{
  "encoder_arch": "wavenet",
  "model": "contrastive audio-text model",
  "dataset": "synthesised sound scenes: up to three everyday sounds over a background",
  "train_examples": 26041,
  "gain_aug_db": 10,
  "noise_aug": 0.01,
  "n_mels": 40,
  "hop_length": 160,
  "input": "log_mel",
  "spec_augment": false,
  "win_length": 512,
  "tokenizer": "char",
  "vocab_size": 31,
  "loss": "sigmoid",
  "embed_dim": 128,
  "encoder_norm": "batchnorm",
  "encoder_depths": [8],
  "encoder_kernel_size": 3,
  "encoder_stem": "single",
  "encoder_widths": [192],
  "text_encoder_causal": true,
  "text_encoder_width": 256,
  "text_encoder_layers": 10,
  "text_encoder_norm": "rmsnorm",
  "text_encoder_norm_position": "pre",
  "text_encoder_activation": "swiglu",
  "text_encoder_mlp_ratio": 2,
  "text_encoder_head_dim": 16,
  "text_encoder_fused_qkv": false,
  "text_encoder_bias": "all",
  "text_encoder_qk_norm": false,
  "text_encoder_layer_scale_init": 1.0,
  "text_encoder_parallel_block": true,
  "text_encoder_inner_norm": false,
  "text_encoder_positions": "learned",
  "init": "torch_default",
  "residual_init": "none",
  "optimizer": "adamw",
  "lr": 0.00065,
  "beta1": 0.85,
  "beta2": 0.98,
  "eps": 1e-10,
  "l1_shrink": 0.03,
  "steps": 12500,
  "batch_size": 256,
  "epochs": 122.9,
  "lr_schedule": "linear",
  "final_lr_fraction": 0,
  "warmup_steps": 620,
  "weight_decay": 0.3
}
Rows from block 5 of the audio encoder of a small contrastive audio-text model, named by matrix and row number. Rows with one number belong to one channel. Each number is 128 + 32 x the weight over its row's rms, rounded and kept within 0 to 255. All counts start at 0. Numbers have three digits each.
After each channel's rows are labels from the 100 clips, of 14848, where the channel reaches its largest size: "top examples" is what is common among them. Only what is clearly more common there than usual is listed. The data: synthesised sound scenes: up to three everyday sounds over a background. In brackets: how many of the 100.
# filt: filter width-3 conv (encoder.blocks.5.filt.weight, 192x192x3, each kernel summed), inputs 0-95
# gate: gate width-3 conv (encoder.blocks.5.gate.weight, 192x192x3, each kernel summed), inputs 0-95
# out: residual pointwise conv (encoder.blocks.5.out.weight, 192x192x1, transposed), outputs 0-95

filt.133:149129127246141136129129128129201245128129128194128143137128128128128146130129128175128128121128128128129128128128129131128129128128128080128128255165134128127121128176128162128126128132131066127117127154156127022128129159127133154144128128147255128128116140128128115112126128129185128198
gate.133:127255128125126127019128131084128126126126126128128128000125128136129141126128136128119021129128127128212119127135128128128127118193167159128128128127127127128128128128082125102142128099124126115130131128127128128128130130129128129175127205050128128128128127128128126144150128128128128128
out.133:128000125128129128255128128128128155128129129128125128128128127128129128128129127128127128128127128128130161127129120128124128129127139126128128128127128128127088128139128129128126128127128127128128131127129125088130128128128126255128128128128128129127128128129128128128127111129126128128
top examples: background: none (61); church bell (44); first sound: church bell (33); melody (25)

filt.187:129129126128124128155128073135128157120128144132139133074128104127124127128179221128128128208128092142128128128127135129134094234127128151128130130124128149128126128255124130158128129127132144037127128026124127141129128128097128131129115128128128141133050128128126165129128109129128127105
gate.187:111127128128125107127122126161096090123200072142167117211127137129129125110122125128150128127119128116128127129043126111128108099117133126131127125127044120188121045126000113127128128172127124114188123128127132156127148130128151155125035128088127129198127091128128129145126128129255123129
out.187:128122128128040128128114075128127137129128001128128128128128128128128109128090128129127129128128127127130106128128128126134127126160113081129128099128129128128127128099128130128128127129127128129128128128128255147126189127161128128115094128127129128181222123059128128129125129152128225128
top examples: footsteps (65); first sound: footsteps (38)

filt.160:130128136128128100141092127128127128081105127130128149126122126129128127152137129238127119130128126127128128168108138128128129127129127128130131128128129096166129129126128130128135129128136128130128128127128128128127130128086129130127128128128129129127128131127135244127131026087129000128
gate.160:140165128128044124127075131169126128128128128128149126116165128128128129121128126128135128115128128141129128129128126123137023062146125128135128128128091073098149128132129129127128105165128130116143108130129128127128128128100128128129113126000128128174128129128106129144249186099128128128
out.160:128126128128117129130128128114129129128128128128128128127128090165128128128160128255128129124125124128128128255161123122126127128128129128129177128128128128109128128128128128128128128127128128128128175128115133127127128128127128128129128000128128127112128128250128131127081129136127130128
top examples: whistle (78); background: none (51); first sound: whistle (48); thin (high-pass) (29)

filt.127:129128128127010126123000139128125129127125138128121128128128158128083128127122128124144128095127161127127128130125128128131129127130129128127129128131131127127127129129203103255128100129115255128255117124146127126128160128127128060130128106127120163133120128128128154130125127130127126128
gate.127:127156128128105128117127165053128125131133121105128100117192134129115172133126134128140122052140221128131098099114052118131033127125130128126128127114128128051128127129122125096128105128116130112166122128128142085126139126072154128126128163099119128126131127128012121181139128128130123134
out.127:127130127128128128129128157127131128128128133127127121128128016130128128130128059128138129118127131128128125188123055078139127128128127127128128126015127128123128129105127128125122126128128046141128127128103127089126128137128127129128128128127133011126087131128135000084128128129046129128
top examples: water drop (64); first sound: water drop (32); laser zap (28)

filt.162:129127128129127128132128163181128128159128128128096125127100129123129115128131125128128128127128128128128130128126127128130128127115116167070128128111128129127151128000128127129126131129134220130127128128127127177128128128128125102128133110128128125128130130126128185128127128130128128128
gate.162:125151129128128033113128080130128000143134128129169128129127128127129124114124130073128082132128127128128129128224128125128129114126128207128149128165008127130128127128128114128130127123128129120140133076126127129128140128128128090181127127122127126128106137128129126131160127055127129128
out.162:128129080032127225129202126128128145129128125127129129128104126129127132128127128128129128125069128127127129128255133128128128122163129128129128137129129181126089129136099129128129146129126125130123128128128130128133126130129128128132127119128147128129127085157225128128128124128128149129
top examples: background: none (47); thin (high-pass) (37)

filt.71:127072129129128128129090118128125128138148127130128127019122140128128105128031129146124129132128128128126127109128128134127128125129128126210071128127128128127129116127119128128138128129156126105093128128131170134128137128098127128128119127000128128053107129127126128127129128153245116124
gate.71:129129127128129130082128087148128128135130128133173128128124128128100131136120128128126125128128128159133128085127132128128121128128128128154127128128128132126128129137080106124185128126127123121128123134162198149139123128128128129165000153127128128134051129129127127128161128129128128132
out.71:128174129171128117124126000129118125128127127129128108128127092127128243128128136129128118128129128181128129128128124128127059128128128130107136069129128128127130080128128128127128128128128128127191129129128128128128127123127128129128128129195126068154131208127120096091128128009129127128
top examples: footsteps (38); door slam (29); ball bouncing (25)

filt.20:128162128128073128068128128128127128128128229128128130128136116128128130137130128127185128002128150145127128128127128126128123128128128128133081121127128127127127128113129127165119128128129147011222128143128156128128129072002128128128128128128128151129127127128128128116125128128141128128
gate.20:128128127128032128121128129127127141128127124128124128128128128087006215128130127128103107132136127126135125127128131156186124120167127000100143155135127128127135128133127126127156128129109138127128057127132072125128129130174248130167129128128128127128128128128127124129160133129127127128
out.20:127181051136129128128098128128127128206081127127128128128151129128128128127128128128128114207127128128128148128082128129137138179127138120128128121128128129128129128128127127222128105126128128128128129128128128128128224128129128171128128124046128128255128073130128128129128128196128128128
top examples: church bell (36)

filt.191:128136074128072128124128143129128128127129124129129128128192130128128128129134144129128128130129128127126128128128062128128129118127124129051128128094134128089129128139124127126128128129128129131128145037128128104128128140255128128149128128128129128128128126128128127128130128129070134103
gate.191:131130128129098145091128129096128105128158128128127111069125149128066129113128143093130128124128147128122128132098124129128123039187129074128131129128132128129128090128127087129255129135120173032233123128158130129133128128121210128131104128125139127185122127127110076129128127162138064225
out.191:137170127129121128051128118125119128235122125147134126129129129129104128130129132130126129130129127130079128128128176105129129126130127123128214129128128128196128129127129128128128128129058157128130128158130184130126131128160128196129126129125128123129141009125128128193128128181127128128
top examples: church bell (47); background: none (47); first sound: church bell (36)

filt.123:128122229128127128128094126142041000124128128128128128128035138128129126126128133091128129129127117127025128130128138127128128075128083127140128127127109126129128091092160124128127128128128128127130128127129128129128128128127128114125128076127126128128128128125129128127126124128137198124
gate.123:130127128128057130108062255132128000115128140128059126128127130127128125128128147102161135128133126137122128128123127126128073128127128146129150128128093114129129028109130129129127128142130132076128120115128126129128126126082127061128129014017128127127128055123131128166217127129171130118
out.123:127128114127127130128129119128128131227188130129129128128126121041134129129000202128128129128110123128134124128128129128129128127129128128128128128000130128128128128130121127128125128129127128014100128128128129127127126218141127125101126127129128128129126125128133247129125127194129147127
top examples: background: none (75); coughing (34); explosion (25)

filt.163:148132130128227128129128127128128128131128127128130128128127126129129000129127128128128128128125128128130128128128128150129148128128136128130127128128128129124121128148255173128129128127127127140128128142121128128128045128087149129128127128128128129127128143201129129128127128129128128127
gate.163:128129128128077129127128080128121126128128128215108128133132218085128128128133128128158128127128145116128128128029135128162125126138173000136128132100127194131083128120125128135128106131159128124255127127124128129127129129124134128122123031106128126129128120128133128135128128128131123135
out.163:124127129128128128128128126141127129127128121127127128128106126127128125128127128128128128128129129128128128129126128128128132133127127128136128203147132127000128128127122100067129128138130125130122129127106130128129040128127064128128128150205123128000128128128127128127117128127126129000
top examples: water drop (65); background: none (44); first sound: water drop (43)

filt.36:071107130129128126129194119131148108127163125128128130128124000128128131128094232128127128130128128127157128128126133255128176126127210129129129130119127177128124123130120126126178147129137126128087136128096128144128128226137128125130128127139140126129124128126128120158122128128130130128
gate.36:128128248132104132129084152224129113137148160190136141130126124128128136129108126128133132127126111133112127136139254166153106095192130132128127129127085128145127092128106130123120105140129126048127126124128133144125127140109105171126105134041127128128090127098110165165127125129158114115
out.36:127123128127129213164129159126220255128127128124098115126129131109129111128167113129128126127129130128131128104129051128130128129129123128128127126255133124119125128134128128127129110154131128140128111127130126128128128125126133129230137128128128127127127129129128119130123129127128128128
top examples: background: none (74); clipping (31); text has "clipped" (31); explosion (30)

filt.173:128094127128210128128182127128126128132128128129128126129128128128129128130127128128127128127128200129128130089128128128127130128128129119129117128127128130128000128107000128154124128118127116128127128113129128128128128127130128147128128129201127129131129130128127128128126128139130127128
gate.173:129128174128019128129129121140123163107207222116131128103128152124127128135128017128128115034049099129129129129129128141173082100128128162123128129184067062132071128155128127128128092127130128123128127149130127117127129128122128126127128128099144128129107128114128128123127255076255128128
out.173:128128126125135152129039126128127128120128126113122127126128128127126127128128127128128123127127127128128127126130110128127128129128127125130129128129129137125166116128108108128125128127131128124125128037118128132128129129128128126127131126128119126095127131128115126128127000128127127124
top examples: whistle (58); background: none (51); first sound: whistle (31); thin (high-pass) (29)

filt.95:097121128130128128107129128128128114123128096123105128129128145127127135012128128128129128147131141124128127231095128129129129128123130068129132255128128128090128128124126128128127129129231144129128144036128128128129128243176130130110130127133129128121128128128128128128129128129106128127
gate.95:128126120129072129113130034128125127131127132127080128120162147128070151127128125128227128044128195085127128128080129128128128128128130052158128152124127132131101128110129110154138131128129129127144125129118131000128148128128199128116153108127128145170129128127133128128136124128129122213
out.95:128129126133127129127171128129127128126127131142127128127145127128069128128128127128130128128128129129074095130128128117137128129255128128129129128128019150128128178129128128146128129128128130128232128128128129124129128127128128128123128127128070128145129128128019128128186120128128226126
top examples: water drop (77); background: none (50); first sound: water drop (44)

filt.67:130126127128240100093128126137137137180127162255130127127127125129128095128126116129140126099132129125130130122128125139126128131119206096128153127128125124188126128119136131109131129128126125131193119132127125130126124099118098131106127126126128114125129154126128129131127135124132125150
gate.67:128117128143038128083128132103128131103116128127114129062205127112127140131129128129150089108129145128086128023128127144131117052162128114128132129128128048128123128128118121124175128170135128058138114113126129115208137128128168144126130128089127108255126128127131101151131142115128127142
out.67:121146128120133129129127255154186119126126127000127132150130132121128126111128126092133103128129122135128161127144130130132183128123141127140000132128124152127132110033128128145132132116147123131128129133073125129142127131120110125136128124128127137126129127223128102128134128131129129128
top examples: water drop (46)

filt.13:125128184128128000126128127128124085124130098174150109255129128128128114127122255128128128128128128127127129125125130128128127128127127129130129127113127127129128128066129127126124127128125129130234129125124128129128127128131128164128122128129127128126128076128129128135127128128128128127
gate.13:128129128129024125138132125128126128118132125128128128126127129119128128140127082128134098126048141128122144085126132130161126126127127129138121132128095130136066128129129128143161133128128119000128128129117140114191205125129131127182127075048129128210128127128108124128129155127130154128
out.13:128127128052127128128127127127129129130129128128127127222173128127128123128131128130127128128129125128127127164125127128184128128128172125129129128130129128128129126128128130128163128128128129083129128130025128228128127132132130129127129128130127128128154127127111128128128128236207140128
top examples: water drop (67); background: none (62); first sound: water drop (44)

filt.179:128140127129128128129128130129129128134127132128128128128129133128127122128131128128133186041128120128126128062128127024127116128127128128128000097128128128128127128023128128129123129129128128131131089143135128128155136101013128128131128118130127130128128128130128130033124128128176128128
gate.179:127127123149029121102127165128131143126130155125128126117128245120128131140205086128137128115121119128128127128128131065128127126138121127126125128124130126130130143000147128154130063128101121093238084122132127079128128052007128125129128058127128127168126056138130133065129165127100130128
out.179:153128128128133119128169128128087129129128128128127131128128126128128128128129128128138128128127127128129128128128128130127127173128128127127129129128149130128129128130128128250136080127128128128130128128128128163127127128123126128128128128034128128139126012128128129128127128123128226128
top examples: whistle (25)

filt.30:128134140130132127128128146080129127124126145128126129149255123128132129130199129128128127130135143129125129127126127112131128130132133135130133128139133128106127128130120192255129128127121143127114126126128127110128153131130130131128131127139126203144137128129130134128126129154129124203
gate.30:130132201133128128106124142127138133130128135121128128047218171124141156129113129129128065128132130133097154117128140127132128000218138131128138125130107100119044128129126129134191055191128131089128128125128128128128130137088128128181128129111131141175110134128135128150143132123131129141
out.30:128128116083098128121192204072032130128115130124071128129043128120132128186156118122096115065138115119127111128123128125124128128058011140127136114127128000127099128129128109097129133125127128128111127128126149127128148128211132129127127143144128098128132127128112127161128128209164104128
top examples: background: none (65); meowing (52); first sound: meowing (31); siren (25)